From a checkpoint of a small image classifier.
Model: 9.05M parameters, 24-pixel images, arch vit, norm layernorm, activation gelu, moe top_k, num experts 16, patch size [4, 4], width 192.
Training: 9400 steps, batches of 128, held-out accuracy 97%.
Data: trained on single printed letters, digits and signs in grey, bent and noisy, 395000 training examples, 3.0 epochs.
Rows from expert 6 of block 7, named by matrix and row number. Rows with one number belong to one neuron. Each number is 500 + 40 x the weight over its row's rms, rounded and kept within 0 to 999. All counts start at 0. Numbers have three digits each.
# up: expert up (model.blocks.7.mlp.up, 16x192x192), inputs 0-95
# down: expert down (model.blocks.7.mlp.down, 16x192x192, transposed), outputs 0-95
up.31:536537506531458540493507497467446522501441547469515450541496505564512518490520542499503557427472547551542456531459512526512604525462481469511477413484524503552506463503503459558494535456465509580572490547485505489525458475478457530507559523527537528479555539470536480537441527535560575493
down.31:464545476473487524486557494490501521515521507527487456541485518510449467550484457542509494488441448455534499550560532508478557503467486502520493496494549487481426475538524476521520484517483483461608549480537486466577441487409470428452588496484439509477478508493433433570479507504512461521
up.32:479437514476502518481501468511500474481519468526498551390488589545476446568525516425502520488523467464514531514523475515472426548445544498510466510526544541509493519530498457511526449523466494527540518475442422531510491549450450490528553438571442464542490493503526570431554535511547540507
down.32:473474491539513500500517480506550469567501458519454440565449390547498524478502463490506486539482525519469464502558554531426447415525459489456451470517512525468560566517523488532488527467585593565481519509470556478524509527500476473501501547489593468555439479515485597495467480483499538466
up.33:450510489518477444525447534412522567427545517504470538439491548447439485528477573486515490488424458512514506516460617521500526472572500521478512490526450492541495507495577468501524457529542521459492473459496481558515486454508598528520542498462569466479436420572566407518450516452505524548
down.33:470553533485581499502454553562483460564475473485530451498533449527494493511529458507580453455436535473468538517522463453541537497469515527459581485548585537510472462544551501552504459488499547466497467457560491492494564545500524533518418466486446476500575518490442555496520473445515482530
up.34:533506453487552531521510464541485474540492438533480527545441554494426475443603525438557520503492520483558447513431444465565540587471508489516467489489487514564497538544488464510485541513574472524553509566478473425532590533428508439525493519518541509464520521527452499542522519517539562464
down.34:468563400558439460494481449560502466504485525493508495461405494494506504536487470511489489489481540578464490556554509417491459460585484449587466510496521506476518533406490526520547491457458483532513442464479461555534454538497490500527465425507518497531475439518550554571571539505482502545
up.35:466546439450471464535446464530586528516499430498507552413449480497602484499466452549470466501564498508528448533509498477414435561537539454519478515491492532541505504514500486541549466450473496519551545491534504457415564497499577473489504483478503503542512478502501459475524549488579502534
down.35:567512502508465514530561551527476483483527500506424567479441523584515528502510543540530546473464563537475513434497464463526517501498470499584551502443431523419501412509504496438501543530481565491441528545479487461553491511539517585477501488507473419525510496431536507507482493494432503442
up.36:361565456540454472451516481449463532504535470435506457486458484502529524472468444475511484522498514437558484484505487469502521508451550546515513479482502451454560535491587533506548470447472610478495528500521575484527519463504518471479507456505559487491496477502506533517522493557522534511
down.36:533457496499467512525527436505530439487501473501470517469531540503525513481505485533529452529499478580452512513459443492496487509513459505511486548480448514587515514466508451512433560423440511528484534454513510492500498569519458517520427447476461518560492445538512472545468510441529458487
up.37:589472492607555572457511474487435521507464494609432568536407475512458577507535546567448456507543488483505552479508550494530529519487481513495501509485509494488501484566494524474510532468470466417493511511519469448476488532504482542454455483509481519517560506542459541563490473472490461567
down.37:513491502560483504406504480424443471411461492501464499490551598499489523562492545543530469499433424529509433491509443496433556443510450531468493528463536499529523480555510509472528497465526554534622511515494479495530482474474480543523520498509459518528516517485478463497453507559490612517
up.38:504522559509511474526444512479515545458513539423453526482572526500467519582542456508484556508516459521526514494496510570518508463522547588447445528428480490555485487527496490514498482514516427498491427547526451493519432477521466538474490444468493469473502448457494542489492505502457498494
down.38:520542485508485545482515503629540495547518486543536519516536461487479579558582543475466456456547522526445503561576481561482530495451539549503522471566513488465525434591451437497498447468515492507490528485511473568502498529478446464490426498490508470503479446504461495434524467492459510442
up.39:508465593454468495513534545510412504502523476513581523508467519484439472518561521430559493568518538517462490529560532520559422514480458519519465498401527517490583522493445531506481560463428477512490578529535565519525512552553541535496466499554487511498555583525520498476490516532448520515
down.39:457510470510508538429490495538473529491486539495421577463520493442481540496512520523373524530585537572476487412406491475478461535509521476481552529487423511489537517506459499504522479586520497575488474464485426522508565475429487469508549555497504523574524497471541560515471544536431482517
up.40:452524402483509470426524526434474465509484518507487543452525501533470495498431518486489493508486562526499511598484468471586423484525532459444462549505515492455479545479454496543450441459564534516503519410526540584463450499475529443446478513520503503523532519475500533489505495428584507516
down.40:434480500493544539508498443479476496466560516491517515536523481577542573528506515433588497525509476502535520542520461542447443548430513488454490418509500520534455447449537414530540525575509447429483476524474574527545432522540568566528515485500444497535527450600482525539496435536514423511
up.41:443493534510521563533467430551489466605547483548481516563549550530518487493487588502558547516442523543468493542450453548530545525563523510521473491527471437554521468461478495512500482525510536547456489497441504472575516463494493488504526519454466536410499549495554534464487440481435531469
down.41:543508509448564476497538501445506532490578485473532521565503499513561433523500575494435476544505574475593521511516470556460545495513486463475425550501523508483549493465463514520455462467510486483524523420496498545512541448509538491528528511467419496590531561475474462500464538452478548489
up.42:509450434493499501458452513445512464531464504396512521544449540471495493485553544435503487482555460516400467455465428418408496489510511470561513526503498477420540508499486524560455479484465513512514467488556491510453549538456505488512486480539596382535451486470515486473568522497550477509
down.42:547507558473529473511533512512492521493541521592545551504528557510519496474565443469535506493522485463511516548442489538472451572517485507498505534388571560426462501489484471429503445493488493545533587528494525565520536550490435449441468510472485491477498568540521478476483503467480511475
up.43:505482463507494475457440516511458463463504512509491484511463494509481526495479495455538516452458470499459537539539565448473504506561541535488467538469504484501555437439646440499515582582495550390447448422480483524575491501499540514462434491521457461447576504409502468500467526568545510449
down.43:466559489533504487553425508512504475477471476478562543482531549455528507460502468484547520537438473605544538475475516514521501429364472523473511510457494502519517454587481569582474498455533457488477488491459496479522531482434486413523523436412553541627474499553485500550453527510469550519
up.44:503442418529562535560481486473562483473457537502439470502550551491483498473484488475611470394540474496577529558473523499464473472495423429530463490454479534506455517522426556511464478452544518508484538573470510503447487557465490482535544496462551510500499492466595592488549512472526586559
down.44:485583490471512484516464497555457465564521516505509480467515475570504535495580485505498454481525529499558470478534478459479518494536500521528521457504495525447455544528497503494493503592487440535521448520556556461532469499593450555546493499535503472470489481496511525485464625501516481475
up.45:522442525520457526495526495544430541503470588494467502533491426529399507532536564526566514394558531471462499449465485475488488534496511526525500445457522453556515423495476476538447503545558430569513474520505563495557571526553427529493530535497535490453537584448426577515503560514554577512
down.45:496522553477435462527487461483521520572516525498467541503548555487516559545524472628480508549480437448535438484514487472556507498490474466529531516507523462485497524372511548522515532545440421548439512475451488548516462512464610532578541500459449456472493530454480472527512523474533513485
up.46:462511490468474478535469511532528412529470510450519494424463538487512468461627442507524420525542543484446486523572514491419478459546497525526546501460519440557603438527504574539457575482506566516455473534522449575484500467460537487513419540462549540575443529504461486488571533426484501503
down.46:505496534533489513536493482616545523530568460546471464501482497492498456480435501574469602547488462485481546512502508496505461491472498509544443503437529542461468491506439513573491539465575519532444521505488462475501493532506470537487572489534509440493515460509499466493467516500527476504
up.47:487514492475503519540536555523507471545460440516503536561454505490530476535508536534521544537437489494498489527515543490472507489480459563463486524547483467483524474517493462542564528518514430548495507524576483483519500425496575484595507505485533459531500544486444551462432562516419551589
down.47:430507520470512517444515485535525490496549405442416581503530503560416434494488440431434464496548445478501541447486546509551440546395535523475523478479543476487470484522471494461538427544491456550463524498444572573473524489481498491474523560508422509498593525491562497536522503547547550471
up.48:489473528579533517430496429533539499437540458501542529462438540483518576479491542514494489432550524533478498503504463565447555564498486456502483424500493498520541457468457534537561447497542506477528507490472527568458489527487457434586488479509479535465558526472488482519520504489456492561
down.48:518454438540441559519556506474510478479517483450547541471511542474428571492532495446504443551492494554532472541446493473550514559561457497468445538477465490496465516523471572449467495531420441481514526478498534481492510499515506473507475450550526500464474505490485530483483524506519486506
up.49:472456489482524508531491512465525524564475468491438477525491511478539492501505452496457588476514511454557509529500431505522514443626518522431534567543471470572522485482533481526470517501570499449511451482461513523538571485567489404483532499504474552496519551529529533535418535446440512435
down.49:419500503549507504537504460507495571526511529515516437498433482506519532511497507565548498526437540522505555545546464522454508427498463417472493484499464457423535433474438454500426499501500487510561534484455503542510495516517564493473590550490501490545504456478508500455485545535512470504
up.50:476563459535502479515493503444435482500577456452519527481544423538546539529504519519408521451489459478538505447515545500521444506484504505469494511503556447492501544530509537491500475510526488432454427496540477395484492483569460430500532457502468476546485535465515529511510497504525416506
down.50:462482456546508498552547530525408524441516570495517449501559370541438468483510514525536541554573546486538452465509553448518493490496508500525450438548459462477515480525607535444470532479511530548502437518534529462504522465512479528443462434517473496528530485504576458473576468515540517540
up.51:544579495461381434514507572532527446488485555567517497504531552581530536596487495561491568418532456464491561543492525530514506492516523553503491477506511472439516520475473573500488493500552504411481510468488554468548582531508508441546561478518488533523465508536522507483529472535440493470
down.51:478506472514501479506494491430454456470449517482577463500464524489527469476493441554503437528480613416535461478513511451490492513562502458416462460551480554423551467499501527530544475465495586519567450459481538481475555507555586512496518493505496521455516483519487474436522473514598439520
up.52:551507495437522495497524523422463549470512513525456533491517484505500538448559529523476492504444502460483495528467493461464429522444486527566540505503438466432490504567558527530539491489538503558439581543473478503509478464485596491544487483434477460454492507493496440450486528573479498511
down.52:547608491497477398498404484540481411472445521518529520503433476498497509568489496512553480541496575445470474424469436507497515501528523476514523539494517436471472498480489562509496487516518434508512460482475491399548526512462469426486556479494523519526506473444475512500482496480535587543
up.53:506541511451532484470519464480537511511471447559469496548544481422454499474495476490517595491565438516538480473505453581551469442502532467528544495538426544571475523419469559495444490573470537489502499510531524502486509460459477504540546503467502513468575506488462463484503465467503489553
down.53:520509507567501477451510483547522502502462453496495492515521473563509532545455511501471511472468551553503487553506478525532454470492425540476500551507504457480472483455507503481518549483472511516559572486529472530477415505514515476492572544512554550431468475527502580543546550541442488403
up.54:408482489535482482486470465567539555506477512482540492519538534494466462555486438462550537418531499510503518505488560458535442509497483483534511520434470508466532505459501406673461491526492523441499433512561514423500559483523558438512467520555508490472476448432513492573526477417513558467
down.54:488485497453505478531610491507468544520404485500509571503571403473540399467394528549511500462477473499516554550494494501577516460533532546525480485466485505545481464430493460511508504473556455527469525483484469530415516530524417536516520465456547458492482510562412455506527481426507510478
up.55:424501440524581493465493454540472490475484533476547570477485462532508455447494445478468447492531524476466453503530411494446508464511469444520573488473455518474527476544431506474492521438429582516546505513496519496460538477572627487517538550521575494484508543461469474438513457461430589509
down.55:576520493435472543539482460467488445553579501519471480556435477466535554466533472571476563507527485470456531469500461526510465534481552486449441537489550514521482464508496550547450487470497455525519484590515584519487432540449490492534480465475503491516514533521533539440458439497518487486
up.56:505549499466450613592518472500456479490563437459496475547513533455544501479504548505506539544515574504444458561539461537501479570528488455594490514458447447562532494461465422509541427452485495501527485436503527468476404535484498491468545610533515491532464587434521482447531518483490507499
down.56:515503590486507525451461472536514522478471527557550496489564502449448492537546497416529483597479547498578428453476540491519542440523509459485530449465495568487540502492397543475497487471576595528486510453494480475463531499590513505526503473480508462531495464506515573477439493472524488427
up.57:533454524497460519571467497497500499505531480542483517479499510474439547458533496463534496430470584478539521585474480505455428477529500549501490552472467461552463520540506577573426503555475439507502538483543468479498533473476567442551483564536500538453491526412515501500429491440461457475
down.57:475522522538420457449537463527496567494508543502524454433475441482493437518460485517443504473441478504527526512458521490455519509495523513479474464483531487573522482549501524593480493444491415525478534445513473448560536457536535493475483454491434441464552541538477438531492491554426467436
up.58:427476493512495510535532436498500477473555537483498532547527524562459512491413567485457530434473519441465458512457459501508457508464518519519606429466481452471519490493473481547496418398538511450438528468494517520517434472545470515524533461528512454518447435462605547528428441490512436467
down.58:479510553487542550566485498547461507488464492534525521516490487491577447503565469457572474475530485464572576555496567520560515442515511447491472468528527456504505428523526476490517538542525460513529470570456544451512573398536506482497445476527430445486567512583524516485530492498520581490
up.59:431477463515447555569489522486491457424463565530449541497530491532526567555549570542479429501510480462537503524474529492493557406454525469528400437479480509522525468516479551481553546478540393530491499506525523506541516497477489468566555544541480576502482526481557556540494571536509480553
down.59:509554580471535524437522511512489534571441472485492452489489514476430522530542457556535504541467464546520541500416465544436521451535515491465457492441441442481472517498465472541450477442450485483462501505424556410489480507434554521465509485509473437443520508517532549528468487508523497499
up.60:506522532521524505463439545484511527486487479443511490549484501508566458466496475401545572504475529545531511439452512505515489488451500505419493529462496450433533505542540582523479550452502495457490487513523462503537511533508539486462471421472445482544524484510490568482478445456427512543
down.60:433481435517502461515540529494535470500455495518469456508550486511452518486521524484546481393563542544488464569463532524471527431470554440532445527515489483539467438542570424544438481521505405448480485483528485498556477456469510509508508492479490535522474471512498451524455469471486432458
up.61:551472534505494519503553508443525499451457548523596475507491544527430535474483450501456523590483474504511486481507500454516481586534440562450498429554505503529508532448462468496495529499466495533528466488516522414431468500533478521507535503519499501467492512431547535515546469510504482526
down.61:544530513513579461545540498471433547477512510511387468462492501530507539478525497469574478533538489553466503521386456530462510453495505510535468395440476546453499517530509484486550608445455577452484509499493429515480518553504461548479501501529555481523491489503458526520428484519501531445
up.62:461458509369539516544498479484477544546475439463465497475479471496529555573532453516527517487529517489437486518551492535522551525484520467480517492580508519539493477468561509498502486510541493563411492483467504536544495475557465488511552486496449513581450529487508552539499512469438498555
down.62:433507583487508507507449571509503551583455489454557513506475479487490484515450491447481489510585549516555527520448489499539512426434469543498553570449526428465556474518489487547470435531533530604567494605467515543442590511442574501510418466510495504432493484528586580498460537535503572475
up.63:510479539510543497456493454399525491518503508454513478514406551502518515474450446513440491527489545468570527492464453471474492543493485443480477530538560483467546511411512489566530579466505549522471494455530496443439526525519464508504486527478512452507461423449492449504472533518508457495
down.63:475553503491551474530574538531428537453515559509417515442547437556511500484573491416585526523577453538436505517501573492475508565471415476564578573478467481519479472483423497429515510444458506504525538580521443510494451514519524489463540442590449478535533550472514486514558507534509509492
up.64:507469485517470565455523542442519506518472461493504569448506482483536522442517498435511539441496561475495503579571467531482442466541479470503533482552481483449553455477520521539538486408469452425502495399537552483499469533551496458519591500515524485531463596470461527419497495474496491433
down.64:480515464481476477575456506484473540517502552491527515521458473565495479487529460458477505480574585511493524535516481489455544508445495515465507470517537529520483529557526501470465424594575501528564518501574496489536506430538470524574517494438557486543542481526489478505481476449530486512
up.65:539509475468528498578493547525470537505490496567418492461503431576521524504490473452497523574544458505542420571529488503477510525530470447466535508487442460462474469506452564546529519520515486549431425563542524511477487521466453543517494546425508480410498569470483500472465498473577495488
down.65:464486505436532445511484546587478503521572474438527509468476481479533523556531515438433552463477520492433467482523530473495522521548578503439531501545518426492475485504514572502488541524487475449549521494459516492499567463525486520461495564504489424481503495473539475548554463457482502428
up.66:524478502485515503523532544464520530494499508513470537491486509559538422432547446531489431498525526447523490503536558391515499535570456508547460462460477514508504493435495555516446492521507519504536566598513537484503559391479461500536510536526503475482465507539551528446499465509570467431
down.66:527504525512478579470532480485507452510551465539481590472491433496432489457556513479535486451530499465438479524467458542433496539456403522538525512442493483545473524529517543546522525440539471536458525453520428524546528501496509460497470488488450502551582544561492459444494558488495524466
up.67:499546538499467459499472489526527491538550551508484410508491494492553517486527462449594493491467575508545517508529482496461459497473560474492519486460510502492464523513479518480479490532479444511491541549524499500591516532587380482507520529572497411454436509537463524497501466467545442458
down.67:547482509437446536501472471472500528517569524476426535496497497528487527587426465572467423446519452583479503485441530533479503479477467555489449534519586556530532438454497482511536376519529545515477507505490592507487499504526513527453475456503413577445475489562439501504488506451514515497
up.68:536513490500504517511568463542493513480449534480476424483524490439443449535466526468478482454488467497452492475459525517528589617549429488517518529505502480402464505475497549510503520520507438499549522510631509530508474514475511530486507438436582527489432519514511513504459452503469486506
down.68:528579527540539527455473510468523490516456546497488534507504498468479471526465495545454509458499546513556490474425566499536485472513492550521562471429473568510435478478510522498529514506489465420469560547498485466469532433550564427520471464601504501558559556511451559431515484559504562489
up.69:538559475484492476464569487502470489490434475575512475419514459432539451550436503498504419526526500456515538476654484521474502485583520508513543499465490501447534495441528545484529533488538526432455566534567479471454477499483520494529567494458548513515501567417489444540508504430455487425
down.69:442411492523480545468451474489543507515458479524489510560531484474482525422531469542475525542531515531487557552442541506532387516569499435512514520385498538477490489550466509501532546535529476481493485571521473487483512532513574517490520495555489527535489463557491493475534476593437451522
up.70:485492427481509528493515440522504516500417495492535520492532489492528508501551515472515467487556499530495534449493465554457581488549502419531459485448519481543383469570489461488531539537483520507462512506532543495457527498489561451487507550471574458473520471490461460503528496493503470504
down.70:528475493442455544521493530450524489486531551489491512515458432523424474446465521437456469504488480506455581421483543525439458557541532490454531530483496505434470501418492537532529460527438409509532552505499543560571470497417522559560463503529482454432427470481535522435531483496553527456
up.71:527523429533510540599590534466499480474539559577486480462535496472539490534463543497520520478489426472489552566466560483519504531565522513583528517500527474536486468458380513510555518569472456512486520486490474485517530479541489509526435499498501539548403463585521509447430562633549515555
down.71:546613557449542542558479529570486572497475519525494558514495519464463499452520530470477447576549514483490489409529450550548506547519496458469488438466515502430487490485597507444475459454554521486499529471461545470505502558515581506501492526556476470488486508452540506497576461488511555420
up.72:521499486513503491531515512465467508453527521444519485508514530436418536523548461504537435525531562468489606475464484510533492461438558552513464489427500508487501520522592572538493483514459450457486484530527525530557483474503487514451499499444572434427498498521544436487556462463469561542
down.72:486499482495514512471515514512479526521495403562544492410489485555588514484471502519453513511507478511477515494498521525495482545509533552613585550502592568550557516550415496530448487473505462539453512454504480462519518472554496499509452499512506505509487461512434480522501506447471499451
up.73:546534547433547421552435482464489518472486521508562502499594496496503487521532509511525514503559481491461501504470556598469442516540492552488465595489510517519444466518503569507528539512492394531485497591509459432481573506514536545436494442454584482452559547464537536489476480480479438483
down.73:386510532539479512561507475466481517471495525550473523528502503450523529540503475531474454488542555559493503445475495475540541550486496471480545478543528523485446529525565520482503510451546491541466529470485513498538462445459499516517412480462460535549519440439525465457485457499458457545
up.74:545466490454473451516503543419528569498522505504478441557443468492417504452469473549475554542474434537531444517423452486480522518533557465450487585554440462505484508588513509422509498539474508555459500496543510467498449493475463483465563592473412563423537499491483496571447493422466519501
down.74:449500460395529519459511449520520507459494407453425479478502518480546488567571544460472475559489506567450546521502538498486482548466509528502468497566493450504483498489454486558521468475510516485463533496534548504552553451467496499458508483506520499475465440472514478537466604483477499504
up.75:456533529510426566493438546485416556563463530434400456477441500474504503513460426478431515483497468537603541409532520512475415487501511567427558546505544543511428505522511475454515536526430505512479463467483491570463466513466519452488551477490537461513466538524532528479561592518482423496
down.75:472491489553531518562490450526539477500554524544452481492525537542501519523449468482524494475443521512519486434467564519472480480485521478530428536453505479477494559548475544486550493455441589563527492491466441469420518522477552522536515444492518599519517470479465482496475487563532455522
up.76:589450542533554430552438553618598510549501457496589542507508538479456509477457462531552519537538531506472507459491502487510507486483482422509428488506469497518507415505474443550460484560483519487510538501459510501470509482499503592577472572457484572538499495505459564483439435492454418489
down.76:483543527429512502489573531468485523448548411533483454491496465469487525545513519525428484462498482538541484516553533512465480522542563516568471499475485551453470563390487513474523500485520538521493574480453464471481520438485499493563562510522493569516490541531528475486440486449516491485
up.77:507487530501495526509538453521453412521512461503501365490464538482467439525549480535535533527498490585477511541463464547468532532472496491519444481562486493518538455488441557476507493513525450518480511512447582529488478456543487473506581479518509552469524509565465545525516435554516541489
down.77:584501435596548527507525562464475473446474548518512498525543486537541555531526531491425436567569485461509469465463554535491431506581510499500561446531481500448512523432504525493509500451499540510565514550582485503573498521553532456500502476564467514557488520505489536489478556482588487500
up.78:510464471492480508469479480539509469497438518502462598497547453501560547485589498507489474439537408506496470417544498425473523446480376521498545492509417557527499498495486467511473545520514540436480465461556479541585525533436491594470440566535483536459582525567528525499529462484545476538
down.78:589475503529488506581473526504464567481494478494495408525481487490552476542463525444471504476495520466455498448474390448474501510528492466580447524470493504441455511453508540549517484483492445480479474427475482529458450481437553554528530592517485546406513524458544531550528517531502530505
up.79:490496534530489514484573461591504590475488555540553528489568482531477449420520507555438462503504433508442458452459516494422500519520480579504469518487479524465489531571516503444472518489467527428468513519552536525554512513481511509520507463530528464422537541537455430462486517452448547553
down.79:525412549497474524499417497438522492538473537464482526503456530451442531514477509498424486449478439551502521450496535461506539508471502495474454510540554470485545517550537419486576480481473502500561515448429516560477533505483450439498478587517410443479522540475526504507480516505531488457
up.80:476519521451509510455480491546544500518549518455537495490499474473438488587459584552515439462524461472536468593462469441449463463531462475441541523467549476464475448488548487507461555504526447518445480479534536500562539534508483566480465505486483510481419475488491529509490460543547480528
down.80:552528460482423525490517533529481486445481498477447527478564497518513593536487460413511552565494503540525517536467453458520496398512475539536502482458518504556456522512449459544452527516467537422540548508478518546508494524503474469541500551471563495503520485556366505453439528467443424546
up.81:474480480524485540504505488499470534539551470516495491491531570506629514482500508535495504505449520501488521501463489565536559498536506567557463572515503556494512470471500507475451546566489533482474504546491517549468417519485476576507524516521572426486491529537467503485593557459540445518
down.81:605493525486545477492520458504481466406440485493466469474485506520547488499506502487506527517445473554469471468503492546444509530624506473539485540564442518507578512494497552479466375511599480463499538477590557482485400535577522537479448493503440463515515501474494469540512476488535587512
up.82:545488533479438462461481476486522499508521452452515496487539481458504493491508548461516438552501507516457482491452530485469534511582400446501488527461444478464542534537489462503573541506433493475551535471543486538459412492559397490501525499503426563418518506493537494509443489452492530569
down.82:448497463488498555438562502439434455566517472462436433477471552420486498499556482438483507536484506536537435525532456547525560512500486537495447411521563582492493509451468477490472502480524557443548511512413478463523494543511484581499539481520530447519577479540532502456498487490471490552
up.83:467519532484477549525421484518550484508479502511512472531526492593505481532543515521531484537553518560538576533538490495512538499525499565507499550499498543436484505520472508543453479574479482523528545461457554499472556497506465502461397481455452477517528439513468460509504449526488452505
down.83:558478479529496413523488522492484471521502525524455460509525469445514522548501505559413481511519538455428443513484441498422511523414488479498413534515503516574448477420579551499510534467501514523450506467508483458473498520511555559509497470448492545530564495444446478460499468474468429512
up.84:475496409484495453478447474564514487446604428448536451553521492495506455517592483472507484446558452550456512462428495511487482517524543499488552502483556443489555481593501490490507492437480472504477458479489436494473533530460521525469470452459503496458559520541492501452561439557486528511
down.84:575451578466502526513468537484461476508496507463513498486478524541528517482499505473535428463463448486460480463443436495485466435510433484513582491488550530454494525465486388468497488540435448547467489443494474552486527427583500500461519569494543542483452496547505506457525546571404538445
up.85:467468549556497547517492496453485507572547456474525536458437542472502504541485437538525535536494457545534505494479591512402501490456446532536537516495537498543463551471576511554505445501567509551504546494607526531513406509455461496495540467550549532485526522475507572510482530518540441503
down.85:553442521545464532575466475519550525449459563457482537566519556572434531485528510470508464476432490521521543491444565556463528526558435620502514526548470471460466472497502511424488557504497466480479428538487467553476524434520472504476521515520477464410530465592536496487453464478489461504
up.86:507461504516508486530537551518377507579564522496503500489487485440511589491438449544479491478462476516505526498540472435412508537544525590536512526482517464565512485508510486505464497514481436491491542528562436508490484458473524439482525491513430519586548542421382540500457449431546571495
down.86:492480590456517529453534456494576501501503449477497508559527542434425419472460499518547532493443496531450451498411450517465515459462524484447497503486555502511495550437505541450468497508532491492512482546560473591467454534506467469543541455505451467468478512519560540568453510482512571479
up.87:450442589434539488557539520560514533497514455508572561486506522494565423562448482495526481493571586434510548549503524511505595484430584468533533574447551516544481507528510539508491495464491477505463521484420453428521502506451519481484429508516483526573508530522463510505481480493474438554
down.87:497512547525529405492468496541523500484499456510512476490472546546444482549440497430490513428520473527512436437516455449421526526537489494393516509460396416506544522493569557442547488472549447547516523474485511507468536446533512501519462451483525589438541441524507574511517516508470551469
up.88:552521475520498473543473506488515487529468492451501467501491536436450558469465538515483543557555515542492570516469501532515524559556449527483486483486575485510422537497560537528514536537558548467567478461531475479592530452536479520469503478452600548472567436522531496547481512419427528472
down.88:487571542500542526471535487476453546487523502546453457520503482527474446541543457485506500514540430534581430479509503530592501513515540510536462507440534558457553501435514488463551573531419540493427525587455542536505454576490501440481530535522455535554522482510529486501450491520565435544
up.89:473539532468535552432510477485431595490468450522500543578542526503554441521483447505519419529468566495455527460512462438607564489518471455519364499551471541482455485544521487516513451521459479581497460512533532572534488497531487469520488543481510516510468476501539476525478501489493521520
down.89:435514550481504580457494506464528474486553472438487484444454504538562491516501529449501467460510548481463491485506530522494477522495554513498518546517514542547463495488468471462585484524551492473539533508477477509504503454471486520485398552424469466487474529509492562551592427491473486523
up.90:512454536441508483560513486514553428560524487419562539478517477520477519524445519521474456499505472461429512510473501523460484512544566452502551550515506474449449459552572499457610470464514496558512500531467500546553477525488476502486482463451506497542508516517559486514452520506503545425
down.90:433409553471482538440514456530520572563564571465459412574524498488477418490428524529466503453492498504460467455547545465534528454549482532525530477482479516551488512508580491464469519476608526448489468525465441505443470483471487466536500437505489471446453546487535484470491495485516504433
up.91:547542395533397478505545536437508493483515469425512534518517492535534536557469458480505544454505505505557517505439551475469495437536480513437528424536418496428449478489489502498518539468462640486483516442498522490472565450527494538500558482520492500496511546502489577536542531456510494534
down.91:483451481467539548549523549476421536494571487533600472527527515487457480477484464526538441524530500555572560524541433533485456488457527500451473498512434484542444483441552497496502458498478528506473421490513441547513478595480487432545548473489552572496515456578524491483531465515479434533
up.92:492550500501562475536508553478466557520529580514477444486442523514456475539476505540511503456542567551487464439459556540509545447522429542562521484473484513514482507499474505488483454501595505483506472538462480564513496459520509470455465504496482499457586501459504547500461498527550572483
down.92:487581535572580507550531425482520479453499412551535428555506442418490465478497594489568535507528505485528536585523489438484460556565572435452498474522427444577491531518479570532525491449532482479477551492525538495500458558563515507398517452474422478508492500514540560480516502495514461502
up.93:566523506508490455467501541478518428519538467491530545530513500470512461541474507545516569429444466469520425474476450518471499443497504490505437555478484509453505449494537548482544491448388576497560452488534527541513507445492500437535449421471513616487486519456495476475555533522436522469
down.93:494508516490462514519482526496487441512493532457568544533578435486514471523460480460550499567531497414485490450521484501540507534488446495480381426476511540504505561528528442479517513517487491489448393500466525520569467517453421580494473490386542505505442554496417471463506473473451445558
up.94:502477563434460471476511539503488514470551487534516469489550507444530515505457479479460525468517508500527558551482532588432481486525485556507513526531506519442397505509463451475469487523431484441455488552538521504435586456513459512436539502570527494481635500464494524456509484446480473477
down.94:473443537555526521457530546436522585511489519467461451490541532566461511526520548520461510464475490496557471512506535584558510508571543476453466404465556477594464489507560524458525502484518500509457506501488611474516464496504528457485495532483525562529509508489533561445437496473468461537
up.95:513455514475501525411453506514520565545474473491468435520509588478624410517524513577568531553464458464531445471478451566552525461478585495467467548486492489590505466549529463482577527482500527490523489555522385516479480474491492490547493530549467516537515580497511466524445449621501500460
down.95:517445461484494519537505460510540515462558484560530413562469520421483493534507454574487532503471534470516496515511513549509517472471492464538587546552462505573568497483521508581505508520522525553540411520531449559498446555509512456448552520523507485478447433574527557526500528513447560435
up.96:534482482463464504493461491588450547446501511497514468524547453527530480470465525527482484445485466500362457524486518446494476525515509510496425463475508548497461469479528453476447519497471553527485506534484560505568524580496499533475437490497411444467518505496488497502522540493478518452
down.96:406468442492466473515541532429516460543473498423416554561492551454489538538457513476505498489490600510618501481462466546546533403519468471478517419482493473478485471529464472494435517547542468519437522526474499490540534463513504485512499512486531544492486523442538466456466468459521505518
up.97:531492504499541524545509505461615468406480516524460465453500505514589557488540545518565511471490502590471548480553547505481507490492520538485499576576529524487488512512476476498409512464435457517420506517484520503508477500496446502536496432494541432527454507456512520482493595494440456554
down.97:485487476493486504539441580474448531515474477449511491435489513502384471496541577476474490595549539506557410510508403468464504560474573525449509428485488563494511553557511523443524433506551554464530514513539518537505424558554491437547498494493435506470474485509540473522511476520563545502
up.98:509506573511460501541477501462489488464564533465526563520466479500540459497640509425467487490503555507431493508533496561551607538546511563523535453581536482504470519466480507472524481506486459501529471500514517446537465527517419436566460438477499477510482527491467489435552466516474435528
down.98:429503483460536553454461563497453501477453490514457543552509442466456489536484547455519536472490571548493432538469446471451444431453544483488444501475484506471554538591486489480455465454496486539500488455551510533512522437518530479505504523500414517468506467442534455506449528500547517458